config.toml
n_mels = 80
activation = "silu"
stem = "single"
optimizer = "soap"
precondition_frequency = 50
batch_size = 128
Rows from block 3 of a small CTC audio transcriber, named by matrix and row number. Rows with one number belong to one channel. Each number is 128 + 32 x the weight over its row's rms, rounded and kept within 0 to 255. All counts start at 0. Numbers have three digits each. After the name is the row's rms in percent of the matrix's.
Before each channel's rows are labels from the 100 clips, of 14976, where the channel reaches its highest value: "peak on" is the class under the peak; "strongest on" is what is common among them. Only what is clearly more common there than usual is listed. The data: two synthetic voices taking turns or overlapping, over music, noise or silence.
# convs0: first width-7 conv, stride 2 (model.blocks.3.convs.0.weight, 192x128x7, each kernel summed), inputs 0-127
# convs1: second width-7 conv (model.blocks.3.convs.1.weight, 192x192x7, transposed, each kernel summed), outputs 0-191

peak on: two voices
strongest on: clipping
convs0.57 101:126144108166124162141136210118114095143110159143125093144145112131169092099140157162085105150185107096141142124093158107085136127155204173157147158111106104137116129113182074183132097080106132137115174191148123102112143123127134120140150097030094096158187118114050116153071119160148159126109119113100140145184148071106186054143099169090080113132121129082074136146118097125125110168103
convs1.57 096:116140111140131126178119117168100164117129183143113108117120140162124189109144160096106051090074146145149104150154148144143176131179139168166070144153135172115102147110162070141183072159144153116164109127118051110098051133098076136193089175089143114124109123108180150100122116124100221128173119084118183155108132128210202153113076142104098093089125108108143147109178115122128104109073086133149128156157157151074090138157128126157125165168085097137142132116135112085154133133125124062151118138108070093160114132145140171167085154146142091127125116109157144097064095194165104137

peak on: high voice
strongest on: text has "watched"
convs0.38 086:104150137114106137126067120127114114085132101135089155089112085090088095102153152133053164171116170128152146110152189205144177117090131148097171163108146127119149086165121164143091118142151149085145125153090111118124166165122137124104095043166105150105146162157165132136182106181127164147148077108049145102124102136160150156191115036165096084145116163098145112100074115144090102135125
convs1.38 091:168106121122150123116129112163068154108156137159114128167150128068125080145149128166175106122149174116141131156153128112104127082165160085117075122228069145147182175112088065141108041153113111116140137095090158098215182094089150118156127145068142108141112180174145119149102110152083068207104100161123110135114129143097100141148142128141133142136151137138127128127128146137113170141141090162076063147137087115131143116160058122147133106155195192171147158110075145207106128112105130148154121102131154093108075156118153107098118167083091130110119141076122156149162188096120125069

peak on: deep voice; two voices
strongest on: second voice: none
convs0.55 092:120131131134147157072176141117131106144146219156101079139157137092112073145096156150142130122179171117103150121203114102154061164116132151113126115081064173143121132160126089151132089112092137113107141100139153175181195118158135097080169119120128071112124185100155062140077126137167145100147106142110147125131203123144127157131076100055164096090130132188097117121179163111144118155108
convs1.55 080:151106167080144148166135120100149073123114146127150126121157137093092138145120146132069160080104086081162197070110103099183126149129149161115185114136042115103112109100061107075150111100104111206107120077134133110129097150136117091183104167152109083122102125153126152187173131155160140114136051124135126144159146139133124062100121144108119084099100135091068161144092137184115130073068099089101147120189111105092105162098055144054152121136151099088110121123158091145205154091135153147121096101162137095189161090091115144158158107060145124145115135141184121114137158147141146143

peak on: child-like voice
strongest on: child-like voice; first voice: child-like voice; second voice: child-like voice; text has "behind"
convs0.12 106:022138114114091103148140150138126103146107103148092107164107094171117137107087160153122096123092076103092163143067131091129170150105135114115108138108128096137073113142124112131114132157133194162136080148073151120106161191176132129108095203117051080136077093112102100163174078174132175119101120102077125071119085118085142152151107161127186095107091126149140125093124160161194119121122
convs1.12 104:156141140119127132088156208060084140093105135152110111064141111144128140103193157167068168109084125145057145126139137076164093117169075102160124179112151128148150148156094157131131117148161111125077123117113135152067074132153110105077155214116159105091090155095094194079101187146107136110158031114108078141083164132082215177123117129129103186131123116137171120093136100157128134187145120098103128087128119114102105134125080128105099090162101141132181136091124098132120172182113136107120144105140132125151061088080113096155117143108071138114072141103161153137123162109134118138

peak on: two voices
strongest on: overlap
convs0.39 090:112132143089107109128092128105194120104094143095127111111119197143168123136108163076164149156145150181106176100142144137084103107093124147121111185102131077166132181116161158194110116147088073099182141140128125135099126114125131104102148108131114104104117172065118116085166123110169165103107065086144137118160136109130161127110124122024105061108161091030100150190172152125142129112168
convs1.39 084:039127159060190093136134161106038099149134119060138063170152102159123092211165107104135149192115149154173132103154130142161082110133101134110157168122128119132184145122153127138114136133130080147139181170141165134071187161107139103164137134075154138181113112127198137103202134121122111112110145091129158108133120109137063107095145125126155051170079092088068148154135162127153139136083147110134117084154118117130098161149161132105121111152112084120088131166162140101138074173155122086123131126169103143167194065140098172130109175140131144131101180127098146144093110160151169140

peak on: deep voice; low voice
strongest on: text has "again"
convs0.4 090:156082091164129104147127201150170116155132110123120137106092110085099073073127108128081088070173153168111094116184122032148089152120156109135134165112132144182148092167176109158146128047133087082114096104148166128124186168112138132127136098115087097131153125085103229135155140138137105130170070153150153156144135082147155099113099097068096139113137118100162108145098133156143093118143
convs1.4 096:114096117120130098132105133099132151147123123138167069104148084103127165135157158185105154140197162075189126162116149147085131150094110075161093108128133139158131207127105101114189152122088153105219111106102136169122113084163033107069115092137118100149153146113131113159116141192180120132127068173137159144095128169143180115152152091078118102128186151137196168170140146115122168140143153078110120103039140128143154092174121149140109092103145166170103127112103183155120128170140159197182127116161139098137117115155150151168133151086138155118132118146096049157134084131073142106

peak on: child-like voice; low voice
strongest on: text has "brother"
convs0.169 083:113160131094082124079166146147124095162121154125124156144134170140140130104100131146105160118100117159103091109081128120114117118112207126187100092083095155134105150132111120083144098195132168113105139134188129047156125120086124176136051093104213070111084077123145076103105211102135162110116128126060065081086121153151187151161115139111147082116135152124137106145117106154141099136111
convs1.169 108:173136156137131129105127129117114064117173078155125089129137101131120099125106129103108151178124067091153118099134155074167143030103073103105096136213116149115128156145127154128192136164120157127073127111107129120093090131079120051143119110120126120057071093091160110178101088148096154142102094131129168116166181128119186152197162144126080084089118148124146180144183107135100087056185138099112178145187100079142146089149133087150131145184146096117098090155111150152131133134120108126158125109071159091119130053189123121104153161148138110145081126158155086165150152155150125100